Weights of a small contrastive image-text model: encoder norm rmsnorm, text encoder width 192.
Rows from block 2 of the image encoder of a small contrastive image-text model, named by matrix and row number. Rows with one number belong to one neuron. Each number is 50 + 15 x the weight over its row's rms, rounded and kept within 0 to 99. All counts start at 0.
Before each neuron's rows are labels from the 100 images, of 14848, where the neuron reaches its highest value: "strongest on" is what is common among them. Only what is clearly more common there than usual is listed. The data: simulated telescope pictures of galaxies.
# fc1: MLP up (encoder.blocks.2.mlp.fc1.weight, 768x192), inputs 0-95
# fc2: MLP down (encoder.blocks.2.mlp.fc2.weight, 192x768, transposed), outputs 0-95

strongest on: many stars
fc1.720:66 50 50 50 80 52 50 50 50 44 50 70 50 50 50 50 50 50 38 50 89 50 50 50 80 50 15 50 50 50 79 50 42 39 50 50 50 50 50 75 66 50 55 50 50 50 50 46 42 29 50 50 50 50 50 55 50 50 50 50 49 50 50 40 50 50 15 53 50 50 50 44 50 32 50 50 50 62 43 23 50 50 41 50 38 50 50 50 05 99 50 50 50 50 50 33
fc2.720:50 37 50 50 00 50 50 50 50 58 00 50 66 50 50 91 59 50 50 50 50 13 50 50 50 37 50 50 50 50 50 50 50 50 50 50 43 50 89 36 50 50 50 56 50 76 50 50 50 50 38 50 50 50 50 50 50 50 50 50 65 50 50 46 76 50 50 30 50 50 41 33 50 50 50 50 50 50 50 50 50 50 00 00 73 50 50 09 66 00 50 54 50 50 50 50

strongest on: noisy; merging pair
fc1.423:50 50 82 50 28 50 50 36 50 39 54 83 50 50 50 58 39 50 50 50 50 61 50 50 50 50 37 50 50 64 75 50 50 56 50 50 50 50 50 50 90 48 47 50 47 50 39 50 93 50 50 68 23 50 50 50 41 50 50 00 50 50 53 50 86 30 50 35 50 75 84 50 50 50 50 50 32 50 50 50 50 50 99 50 50 35 91 42 50 51 50 50 50 50 50 59
fc2.423:00 43 50 30 50 70 50 50 64 50 50 50 50 50 60 64 50 50 50 25 50 52 50 50 50 50 78 50 50 64 50 62 46 50 50 50 27 50 50 65 41 57 50 50 50 53 50 50 18 50 49 50 90 44 50 50 50 50 26 50 41 50 50 50 50 50 50 55 50 30 50 50 50 59 41 42 50 50 20 50 44 66 00 50 43 50 50 50 50 50 77 55 50 50 50 53

strongest on: bright star with spikes; lensed arc
fc1.424:50 34 50 65 50 99 50 65 50 50 50 50 50 50 50 50 50 50 50 57 50 34 50 99 50 50 50 50 50 50 50 50 50 50 50 50 50 50 69 50 42 34 36 50 50 89 50 50 50 50 50 50 31 50 50 73 50 50 29 50 50 50 50 50 50 50 33 50 50 89 50 04 68 50 50 50 50 50 50 50 32 50 50 50 50 50 50 50 50 50 50 50 65 50 50 25
fc2.424:49 50 50 31 50 00 50 50 50 50 44 00 50 50 50 50 50 50 50 50 50 99 35 50 50 50 50 50 50 50 50 47 40 50 50 50 66 47 50 50 50 57 50 50 96 50 50 54 25 50 50 26 50 50 50 05 50 50 80 50 50 50 50 50 50 50 47 50 50 50 50 50 50 59 50 50 50 50 50 50 50 50 50 50 64 50 50 50 50 50 50 50 50 50 50 50

strongest on: noisy; ring galaxy; lensed arc
fc1.78:50 15 77 50 50 50 50 50 50 50 50 50 50 50 50 50 21 50 07 50 50 50 50 50 79 50 50 50 00 50 50 50 50 69 50 50 50 50 50 50 50 50 50 50 50 40 50 72 50 50 50 50 50 50 50 50 99 50 50 50 50 50 50 44 50 50 50 50 50 50 50 50 44 50 50 50 43 50 73 79 50 50 50 50 50 50 50 50 50 50 50 50 50 50 02 50
fc2.78:50 99 12 50 50 47 50 50 50 35 50 50 18 50 50 50 50 50 50 50 42 50 50 50 50 50 50 50 99 50 50 66 50 50 99 50 50 50 50 50 50 50 50 62 50 50 50 50 50 15 50 50 00 50 50 50 16 60 50 50 50 40 50 50 50 50 93 50 50 50 52 88 64 50 50 50 50 43 50 50 59 50 50 50 24 50 50 50 50 50 50 19 50 50 50 50

strongest on: noisy; edge-on disc
fc1.205:50 50 50 60 00 50 50 50 50 50 05 50 50 50 50 82 50 50 50 50 50 50 50 50 50 50 50 50 49 50 50 30 70 35 50 50 48 50 13 50 50 50 50 50 16 33 50 50 50 50 50 50 50 50 50 50 50 50 50 50 50 50 50 50 50 50 50 50 50 50 50 50 50 50 50 50 50 50 50 50 50 50 50 56 50 50 51 24 23 33 50 50 50 50 29 50
fc2.205:50 50 50 50 50 50 50 50 50 50 50 50 50 50 50 50 50 50 50 50 50 50 50 50 50 50 60 50 50 50 50 50 50 50 50 50 50 28 50 50 50 50 50 25 86 50 50 50 50 60 49 50 64 50 50 50 50 50 50 50 78 50 50 50 50 82 50 50 50 30 50 50 35 50 50 58 50 50 50 50 28 50 50 50 50 50 67 50 50 80 50 41 50 51 40 29

strongest on: barred spiral; winding: clockwise outward
fc1.51:73 50 28 59 50 50 50 40 81 50 38 50 50 46 50 50 50 50 50 50 50 50 50 50 50 50 50 50 50 55 50 22 50 50 50 50 75 50 50 64 50 50 50 50 70 42 50 23 50 33 50 50 06 50 77 50 57 50 50 50 50 77 50 50 50 50 50 59 63 99 50 50 52 50 58 50 50 50 30 36 50 40 99 00 94 50 50 50 50 50 50 50 50 50 82 50
fc2.51:50 50 50 50 50 43 50 50 00 50 50 50 28 50 50 50 50 50 50 50 50 50 74 50 50 50 00 50 50 50 61 50 50 50 50 50 50 50 73 14 50 50 47 50 50 50 63 50 50 50 50 50 50 43 50 50 23 50 50 50 50 50 50 50 50 43 50 50 50 50 50 50 54 50 50 12 50 49 75 50 50 50 50 99 50 50 99 50 50 50 50 50 50 50 50 50

strongest on: barred spiral; merging pair
fc1.138:43 72 48 50 50 62 50 50 54 50 50 50 50 91 50 82 50 50 50 50 51 50 50 49 50 50 50 50 35 50 41 50 50 71 50 32 42 50 50 00 50 50 48 93 95 50 69 65 50 50 63 50 50 63 50 41 50 59 19 50 62 50 36 57 50 50 50 50 15 72 50 50 50 50 50 50 68 50 50 53 50 54 75 50 50 41 50 50 50 64 08 50 41 26 17 50
fc2.138:50 50 69 50 50 18 50 55 50 58 50 41 43 09 50 00 79 48 50 50 60 50 85 50 50 21 50 50 50 60 46 59 50 50 50 66 50 50 85 54 36 32 50 60 98 42 50 37 50 50 41 50 41 50 44 50 45 22 50 50 37 50 58 86 50 50 50 50 50 50 44 50 52 50 35 11 50 50 50 50 50 50 50 47 10 50 50 09 50 35 50 84 50 49 50 67

strongest on: barred spiral; tilted
fc1.315:85 33 46 50 50 50 21 50 83 50 50 51 50 50 50 50 14 50 50 51 50 67 33 50 59 74 50 50 45 50 50 32 37 50 50 50 63 50 50 50 95 50 50 50 50 50 50 50 50 05 50 50 50 50 65 54 14 50 50 50 50 50 50 49 40 50 50 75 70 50 28 50 60 37 90 50 50 50 46 50 34 00 50 50 54 50 50 51 50 60 50 96 14 50 50 24
fc2.315:50 50 55 50 50 50 50 50 50 50 67 50 50 50 50 50 50 66 50 50 50 50 89 50 50 50 48 89 50 50 35 50 78 50 50 53 50 50 50 99 21 69 66 23 79 50 67 48 45 50 21 34 50 26 50 50 50 35 50 50 50 50 50 50 50 50 50 50 50 50 50 50 50 85 50 24 50 76 46 50 50 50 50 50 66 50 50 50 50 47 66 50 50 50 26 50

strongest on: lensed arc
fc1.204:50 00 50 63 64 50 26 50 50 50 07 50 50 50 79 50 50 68 50 50 50 47 50 50 35 50 50 50 50 50 50 81 38 50 50 50 50 50 50 50 62 31 50 50 50 50 83 83 61 51 00 69 50 53 50 50 50 28 50 50 50 50 50 50 50 50 50 08 28 50 50 50 50 50 50 52 50 50 50 50 50 50 44 50 50 50 50 50 50 59 49 77 50 50 50 33
fc2.204:50 50 50 50 48 59 51 50 30 50 50 50 50 50 50 38 50 89 50 50 50 50 50 70 50 63 50 96 50 50 50 02 50 50 99 50 50 50 50 50 50 50 50 48 50 50 50 50 50 51 70 50 50 50 00 50 35 50 39 50 50 50 50 33 50 50 36 50 58 50 50 50 50 50 50 50 50 50 50 50 51 50 50 64 50 50 54 50 50 38 50 58 50 50 50 50

strongest on: bright star with spikes; barred spiral; winding: anticlockwise outward
fc1.684:53 67 50 39 30 40 75 50 50 50 00 71 03 50 39 50 50 50 50 50 25 50 50 50 00 20 50 50 50 50 50 50 97 50 50 50 99 50 27 50 11 50 06 50 50 46 50 39 50 47 50 83 41 65 83 50 66 36 50 50 50 69 50 50 40 61 50 50 63 33 50 50 51 20 10 91 50 50 62 50 44 28 63 50 22 50 50 50 50 69 31 50 35 48 50 50
fc2.684:50 24 48 14 50 50 50 69 50 50 50 50 50 50 50 62 52 50 50 30 50 50 50 50 85 50 64 50 50 50 50 28 34 50 70 50 50 22 50 50 42 50 80 50 50 50 73 50 25 50 50 50 86 48 16 16 50 79 50 50 50 50 50 46 50 50 50 46 50 50 50 50 39 50 84 14 59 50 50 50 50 50 50 50 50 99 50 67 50 50 50 50 67 31 50 50

strongest on: noisy; ring galaxy; small; lensed arc
fc1.118:48 50 50 50 50 50 50 50 50 26 50 29 50 50 56 50 14 50 99 50 50 89 50 50 50 52 28 50 50 50 56 50 50 88 50 50 13 50 50 50 44 50 50 50 34 41 50 51 50 50 57 50 61 50 18 50 70 48 50 50 49 80 50 50 50 50 50 32 50 50 50 50 79 50 50 55 28 50 50 50 50 00 50 50 50 50 55 50 40 50 00 50 50 50 50 50
fc2.118:50 65 50 50 50 50 96 50 25 50 50 00 50 50 50 75 62 50 50 48 50 50 50 50 50 50 50 39 50 50 50 99 50 63 50 50 50 50 50 50 64 50 93 99 50 50 50 50 47 39 50 63 50 50 61 50 50 50 72 28 50 22 50 50 50 50 50 26 48 50 95 50 17 48 50 50 27 50 50 50 18 50 23 50 58 38 70 50 58 50 50 50 50 61 50 40

strongest on: many stars
fc1.422:50 50 43 50 54 13 50 50 50 50 50 48 50 50 15 58 78 50 50 50 50 50 50 50 60 50 50 50 52 50 50 50 54 50 11 17 50 51 39 48 44 50 34 50 50 50 62 64 50 50 64 50 50 50 50 50 50 39 50 00 50 50 50 50 81 50 50 96 50 50 50 50 40 50 50 23 50 50 50 58 50 67 50 42 50 50 50 69 14 59 50 10 50 48 50 87
fc2.422:50 82 50 50 50 50 50 31 50 39 93 50 50 50 50 77 50 33 50 50 28 63 52 33 68 50 44 50 50 50 50 50 50 39 50 50 50 44 73 27 67 33 52 50 50 50 46 00 50 50 32 24 50 50 33 50 72 50 50 50 50 60 44 57 50 50 50 21 24 50 86 30 50 61 50 50 50 50 50 50 29 50 54 50 77 92 50 22 58 50 51 80 49 50 00 50

strongest on: many stars; merging pair
fc1.60:50 50 34 50 50 74 42 34 33 30 68 50 86 99 29 50 50 72 50 50 85 52 50 50 21 50 50 50 50 45 50 50 50 81 50 34 50 50 50 50 50 50 50 43 50 50 50 50 50 84 50 50 50 50 50 69 44 50 50 50 53 90 50 50 50 50 50 16 68 08 14 50 50 50 25 50 26 99 50 50 60 86 27 50 50 72 52 50 50 50 92 50 64 50 50 15
fc2.60:63 50 50 50 50 59 68 62 65 50 37 50 26 01 50 50 33 50 50 31 55 41 32 50 39 50 46 61 79 50 50 50 50 45 28 50 49 50 10 50 66 50 50 50 13 50 50 50 23 50 38 65 35 50 67 36 50 50 76 50 50 50 50 34 90 50 42 50 42 77 65 50 85 50 68 55 58 50 96 25 50 50 50 50 50 50 16 45 65 50 16 49 50 50 45 50

strongest on: barred spiral; winding: anticlockwise outward; tilted
fc1.622:50 50 50 50 99 50 50 44 50 61 20 50 50 76 50 50 63 50 50 63 24 50 50 84 80 50 50 50 50 50 50 64 64 50 23 50 50 50 50 46 50 50 50 50 42 50 50 50 61 69 43 50 27 50 50 50 60 50 50 50 66 40 58 13 50 50 39 31 75 50 69 50 50 50 73 50 58 41 50 94 50 50 50 50 50 82 50 31 50 50 50 50 50 50 59 50
fc2.622:50 50 50 50 04 76 50 50 79 50 50 50 50 50 50 58 50 29 50 50 50 91 50 42 50 43 50 50 50 50 50 50 61 50 74 50 50 81 43 50 50 50 50 50 64 50 50 50 50 50 50 50 50 50 73 81 12 50 87 23 50 50 35 50 50 51 50 50 50 50 50 50 00 50 50 50 50 29 23 15 50 34 78 50 65 50 50 49 50 50 50 50 50 50 50 50

strongest on: lensed arc
fc1.317:50 50 69 50 26 50 50 62 47 34 50 50 02 96 50 50 50 72 43 50 20 50 60 50 43 58 50 15 50 50 50 50 50 50 50 50 50 68 33 50 50 50 50 50 50 72 50 28 50 50 50 14 64 79 50 50 45 50 50 50 66 54 26 50 03 50 50 50 50 50 66 50 50 50 50 50 29 50 50 50 45 50 50 24 50 83 50 56 50 50 50 47 00 50 00 47
fc2.317:99 50 50 83 50 50 50 50 82 50 65 50 50 50 50 68 50 50 50 50 50 32 50 35 50 50 50 74 50 50 50 50 50 50 66 45 50 45 50 50 50 50 50 50 31 15 50 50 50 43 50 50 54 50 77 50 19 50 50 50 50 02 50 42 47 50 50 41 50 50 50 50 50 50 05 50 50 75 50 50 85 45 36 50 50 50 50 50 50 50 50 88 50 50 50 50